From a checkpoint of a small image flow-matching model: activation gelu, layers 8.
Rows from block 5, named by matrix and row number. Rows with one number belong to one attention dimension. Each number is 128 + 24 x the weight over its row's rms, rounded and kept within 0 to 255. All counts start at 0. Numbers have three digits each. After the name is the row's rms in percent of the matrix's.
# v: attention value (model.blocks.5.attn.v.weight, 128x128), inputs 0-127
# proj: attention output (model.blocks.5.attn.proj.weight, 128x128, transposed), outputs 0-127
v.96 108:147128128128124128144151188128128088128130127128180128102128161095089106128128128128128128057163062072128128102128094128170128113128144128128128128173091163128128128104125172111128145096121119097150113074119146120128128091128128161128128128128128126085132145128128128128128057128101074128141151128128113151128100128128128128128128160112139139128158142128147117158128128128085128209128
proj.96 091:108128128128128128128195128128128128191139109128085128128113128171191128097106128128167119128128128149066128169128171119128128128128138128128128128136162128128128128128255128128128128128128145099101128153128175128165113128128148128178153128128128128101128128128128128128118128115128140128128128098128128128128090099191128125170128128090128113128128162161128128095146138128128128116140
v.97 098:128085098063186069128128128128128146128128128128136128128143151105128128128128089128115128128184159171146128147128128128103170115157107128128161128128128128128147128162084128071128128159148123128172128128128116088174128128128128130128128128089128132128128128128148128036128128128120185128097098128144128128128090146128128139186128185155096128128101128128128128128128095177129128102128
proj.97 114:128128097164128147128075128128128128128128128063128128101128101128128087128124074128105128104092119128096163128136144102128138106128128128128128179128179097128128128161196089100128128135145128128116151165128100145128128126128128128128128128160210128128160128128128128063128095149128128128128055143128128086128154128097128128149132129128147176141128128094121128203128120128133113122128
v.98 094:151128128172128141128088128128102138104137149178128128128128145083144128123128128163128153128128078128080117128128128128086091142128189128144128126091127099191128128128128180128128103128128133162151088128197128128090128128128128128124121128137148083181166079128128156128059128128116128128152128128104128149128173128166128106128128128128128128128163104079128128161152128162128151166128
proj.98 064:128165128128128153128128128158155164128128107128034063103128110103195128171169108128108128128128128149128128128176128157128128128104102128128128128128175168166128128153235128128128128128127103160128128128109128128112128128128128128128128128128087128128128128128128128072128128128128128128128128128147174128128146128128128149128128128164128128162085118128107128128180128128085128182122
v.99 103:128128096128128128193100159168133128128108128186078147128162173128135127119128128128128139163128128128097128128128126198123065101128128128128128128098128128154128128128174176128128119128128128144128150131116122128128128128129154096147128088182141070161128128128128146128083128128147178128106094076128157128086173097156128091128128171091128119148148128162119128128128099088128128128128
proj.99 065:128124128128128128128128123146105128150118128128018062128128128099082128128138128128128128189128128147159166128128128182149092128128128128128128094128128161155128128128140128128156128128150078128165018078128128153128128128128128128128128102128067128128128100138107128128128172128128128128128128128147128128128133128055128128128128128128128128108128109128155181128124128128128128145128
v.100 079:128128128128128167128128068149107161128128103155169128118128128148113128128097128128128128126114128128075128128128128128177110128128128128157128128138128153084128128128128128088128117128181148159128084128128074122128061189056128114128128086128128135128158094128128154185116185128189126128128128128161128128128125128147128078101116128115128128128128128128128090158088154117118128128186
proj.100 081:128128114128122128153128128128128128079142128128172128168170168143040128128128090165128159125128117128205129156128122142140128128092082128133128068128128128106128128128081128128139128147128171128128141130128174128128170128128128128082128125128134160128145128128123099116128081128128086108128128128156135081128196128128128128180128115128178128128128128128128128128128128065154128168128
v.101 088:110128104162128150128149128128128069117098128086205128128128128188128128128090128118128128167128182128124128128128128128128154129068075120090134128128128128167156088136128095152141128128128117082095128128106128128176128096154128100128128183162153123163108158128128128140128129138128163128128128096155128095128097148165128128128141128128128110125128128161079128128170087128128105087173
proj.101 072:128158128147128170128128128128128128112109128153247128128128101087112128128128128128117128128113097128094108128074150128128128128110128128146128128128068138134144128128031128128118128128128145128128128128128128128128141126128089128119128128128186128128151128075128109128128128128128098166128059106128128104128069128128114128128128148128114128128129128034121097114128124128128128128147
v.102 091:128128119148093181128128149143128128128128111104128141109128138128168128128116128149074116146128128128128128128128153163128128064128128193128106189151128128198069128129128128072149128128128128128168128128173128085104122180126194080103102113168145191128150128128128128128128160128128128093128125128128094128173085128128146128128128146128118128128128128155123128128128128128099128103094
proj.102 069:128128065168128107128120128128137128128128128051137087128128128192128128128128102128123138117128128128123128128133128128161128117128101128167128038128174158128085128162128128128153071106128102128128128141092128128084128231139128119063128103128128140128128128128128128128128128128154128109128201153134128128128128128107128152171128128142128161128128128112128128128147128162128128128128
v.103 061:099107128166128148076128128128128128128128128187128128128128128145186176128128128128154146128133128081063128128128191054078099143128128128128128089128121099128128138120128165128128128161128181128182097128128128128121128128128128128128128152128128128128128128084115128128128128128165128128128125124128128128163207128128149128128185126128128064128128128128128097164092128132070128128128
proj.103 077:128128072128128128133128128128115128128128152128073128081128128128058128128128128128128101144128166128138128128072057153128128158128139128140129128128128128128176112128036128128128128161128128167128128063128128128128128157128128139128128107128165128128128140128116128128099138149128157152128118128102128176128039128128128128148099128128150128128104128140128128088128128128128167211128
v.104 083:128128128128116128128179128091128128128128128128107128128128128110162128128133104128128093128128194128180128120128102084119128128125128128128057128128122128092128176128128093128143123128118128128128128128128128128161128128128128154150126104101084183128125128128128095128128131128128077128128128128126128106128090128067142128112128145128147128103128128095174128128128082080186128245089
proj.104 064:128128168128181099128158144113114128128128128128011128128128128141128119154128128128128105184096128128205128096128128128128128050117128128128128139128177197120146099128140128143115141128128128103134152083128128128107128128128128128104142154128086128108073128128128121156128128090128128095128200128113128143108128128128165128128128128128128128128128128128128128092128128128155128087104
v.105 074:128072128077128112099128169095102128128164128128128128128168167064128128089128168128128103128153128128124128128128128099169128128162128128128128128128092128128128128128181128079180197128128128128128128078128128083128140128128167153185139107128128128128179164128128115082128096128128128128128128128097093152128038155084128128128128128128128120128128128098144124128128128142128141128130
proj.105 075:128174095128164128113128099111128128149174128056128128128128088156128135173128151128128128108128087128128148094169128067128164090159150128169144148128145128128128128090137128128110068093128110091128128128128122128099128173143161128128155171118128128104104128147168128152128107128128128100154128133128076128105128128128155128182140177128128128128170128128128128128128128128128128046148
v.106 085:156128128078128128090128089140128128097137128086041128117165143128065128128130128128169128128128128156118128092100071128128168170145128128135128077128098128100161128172128128161128128137155141128128128128128128128155104067161128128128142154128125128128160115128128128140171128128109128128128128128128112159162092128096128128140128086141128061128128128059128082128128128167128128128128
proj.106 086:128168170185133128128076160128141138128158165128149179128110128065128128128128128104091128075119171128128128097128128128109128128128125152069128128145146128128138128128128128128128128153128128128128166117108106139137117079128128128128128175061086128128092128114128152080128128128128139128128119128094128128128128128128128110128168148177094182128100128180126128199128158128092128163128